A small sound classifier, trained from scratch: width 384, held-out accuracy 98%.
Rows from block 3 of a small sound classifier, named by matrix and row number. Rows with one number belong to one neuron. Each number is 128 + 32 x the weight over its row's rms, rounded and kept within 0 to 255. All counts start at 0. Numbers have three digits each. After the name is the row's rms in percent of the matrix's.
After each neuron's rows are labels from the 100 clips, of 14976, where the neuron reaches its highest value: "loudest" is the band of the loudest frequency at the time of the peak. Only what is clearly more common there than usual is listed. The data: synthesised imitations of 52 everyday sounds, one a clip.
# fc1: MLP up (model.blocks.3.mlp.fc1.weight, 1536x384), inputs 192-383
# fc2: MLP down (model.blocks.3.mlp.fc2.weight, 384x1536, transposed), outputs 192-383

fc1.62 055:109130137091109076038116083088167086126125141145125206124152100119125106133142158162141068097175131186174121084119082152117126120130138176104119100115168182142143122142108132100141075090074117146114198095152170152100175158126177145134143141183180149190132119094112185135123095129160128120168116109133103123212087123135138088189091087148136171136168125139115095101144155170132124097089161087126170170129108103174137155127157085085138104104110079155142156126185021102060115187146094113148125198104104168158140143103153097107121071156142125120060166154138170144097144139141127165
fc2.62 059:176135134180201117127113154142165162111144098109136191115094099121117100076186126089173163142151147107089086111143134148139059138098111196078117162191145134125145124107104136145132125140111120158097146116161179117159163181129188154088068125127141126095135118146120136157140142133134136157116159150163164130101097068110129116105155128087146091112135142173168121103089138098105131176151151115092118093162156114143141180137134147119064085128150123142111142095104227134126098096087149120089100089146131124159128138130173105069191204135157193118098133155133079122085168166103123130
loudest: 2000 to 4000 Hz

fc1.186 075:127137095160101088143146181101190074113168106112159166128075138148142117166129138166167132132151118145155130076135124151090143103148137200083171075130177132111159123172105171095133199122040103167124191090159162172067146126132124122132158184138155116131122133154098187144166111153165100134104176103168103078108091174113167120135059143087158121109143124069138162163148116137155112100139189097193109149138171119123087098198111152101120103116123102117103118110176106136160092132201066139123113124133153127144118157124127158070152121134134163134132161144155141114123088074092085193
fc2.186 078:213089147089131115201126127031114102049154176164112163127123066133092103172116118082125122083133109110081122110071122086192119115136133130119128114161123183115099136083137178176103137123181127143081105170096189076131113146133096141160099105112080180144155088149154106168181162109194098132108106149107135111091120117144134133150111165104161085170144131133132108141121084092116148076129063186194119115144152157149104148111121122077088139149129123127167116098120110097162103047135169153117156137111175097149159153149189161116143154171093141218118087066134143106111163136118165169
loudest: 2000 to 4000 Hz; 1000 to 2000 Hz

fc1.44 093:123155148119128148164142132027096150155174114137129141092180126158079132120131140152123173133081161158074182138139181143147119154166125148096163092025131134126121112133122107176141136135103130123126136135114166151165113166135100117159100096174082077098085141150148088174139108141136068164146168129094094162143160122152170126140167121154107132176133146069130050100139154181157146095160164113094136163096132111141156159162099116150177178121164115092126109179124136163177116096138066127085191116113221194075144091145160100074133118147135082123135170155169116143140139100115119171
fc2.44 092:068119131106159172105165154150126128102130113153179129125070150145178136153117094161137095151109145108184195155151125132132097105070108103058108123223106053076158166120110111147176080088130078134167091213183121122083082134103142162078104175126173099193160151132143189169130121147149207149119158073123164220089098137105119135133142133117164179150090122135112123110125126125137127076104106141167166152085071152134064144165166082081153159121127117134160170109100066128180140113151121082102127156154173103131139147121110118156139203089199131117160035112143198146156073113115184100
loudest: 500 to 1000 Hz

fc1.730 073:118188148122145219177098102119089056080094110142091153063079148145101146170091144107122083172137151108140069161194120180113136101130146194112099112123173120174097114149163178114162154131128094145178083137139128154117190123178199153126115141102111123185158132102155148091128138078145129128162151121110136183126112096086154184152161165225081096136113082124140149157113160064161168106153173178078145097111132140152136142135191169147161114122108100107107111065091109118135110150166146101163098163141174094136139060132055173097137106110176109151096111143179153133126088135108094115
fc2.730 071:122100148107127118146151147164095105082143086135161085152140125135097118172070163152088111126143179139134065126169157098132105085129165159120141092154152098142111095122123092152119136110136110127084142130148144121113128160128201069124084003123120139094109126115113125122165104162140181153118075101110133122142099097124136107121144104148057062125121122085168089153171150054115088125073174125161178155176166078192155090155130138169124123139057087111168103136165155127173078166090133079140178167166160066125074144178106096107103164152197128128120098123164093091120128116068151131
loudest: 2000 to 4000 Hz

fc1.576 124:087147098146104131101171086135157103146110121141055096113131091190134140099137145131081102084086136152173109117111152161099118114172177142154126121112108065102091127129109095100113106097145154158155129128066151141169110121086047109083119101105116097141130110131175086105144170104161141136166115139157208094097175091091117103049107127074163156130113163195162147094130161108087102134175146198132121114158122115141142088151174080126131193126126036085170165132135144078076193147068105112100103133179180143134127112101160090135095110160131145136170110099142113018102142147087104124
fc2.576 124:126125143149135141120122167107171134152120106125185101146125180110157138173120087116129147118136064145091151103094131108086121134080167136162108140156146144112113106122151049119194131117159114128148160100174095114117082061151151148117170184089144142112069126175156137135150141143132174089094178121172155151126124125143091103112153123144112140081094131066109071138140129144100124135081101115112142183110118107143169113113056105114085146117117072194118082092125131153229100213187121074100184184139136165112094122143097154107128091129133166161155170115128146124108049090110168070
loudest: 500 to 1000 Hz; 1000 to 2000 Hz

fc1.443 119:086182091126095150094092093097161087122148236164075132182189124166126157126098143153133138104122094129086136153113127109130143127124139111121132143084106059117126130092139167128140125126123108120103128056148146154129166128210115098079114130103152163135117134150151137169184146128157163175135091161134133144147115186084128120092195193128141133082141133135123097141128124057149107177127107135130097153159106182135140101113093156148139174109123174119112136202131116139110125151132066113106139123161070123098101114130151153166166137153074093183090104135079165116146119083211113173
fc2.443 120:174190123171138150189148139149106124102137131075084155089134137108129115128174086143094103144090098115120116144176189122107092170114133165156090115086090069122109131166083085074153099100097105157130138145127135125129136100183116199125089092141159146092074112123094109131100122188140188151139156067103077119096124151111096126126194169115107121148133097108114085095112136106186119153153150100165167115151112131100094138150136071096149107140171160187139119067148179141139093109098193123117126120117108195042136114087119103160156144078107114095145122157125089057044174076144148161
loudest: 2000 to 4000 Hz

fc1.504 139:124153162112125167111123142155168077112124103097178114106145181126119086133150158147087160131124153160172071159111107177105088187188154161175202094150187098167101179136168166103086151119120143127131125169140017151149104134139117182162168092135156186123179180126032210079101089127135150118139220132123116114130118077140118111117113166144078126174126150143083134089091119135187120127090138109143081109113089114138167158172095132105165148103104163090109099087125118156164142116181131118041101098187129136127148169150112145197131082109112124131114170071064095085139135137143186086
fc2.504 137:186155124197077165078129090118161075149165130132130161084104099115102141136140093136127144093098125139138087136147108093130120094124128142124167039132166180133099206134095074125123216115052153094094160181119121178104155120192132131153140109137163092121183183104143113132142178095161195116094155105134114125104099146102134122112125131144129125079132175185177135144144129142128097127149108102188176100195110129096127086115166134126127133105148118120080111086140142112083089045106128168113153130112147124167147155141131166121127134133148115142108119172103163166151133161127179161
loudest: 500 to 1000 Hz; 1000 to 2000 Hz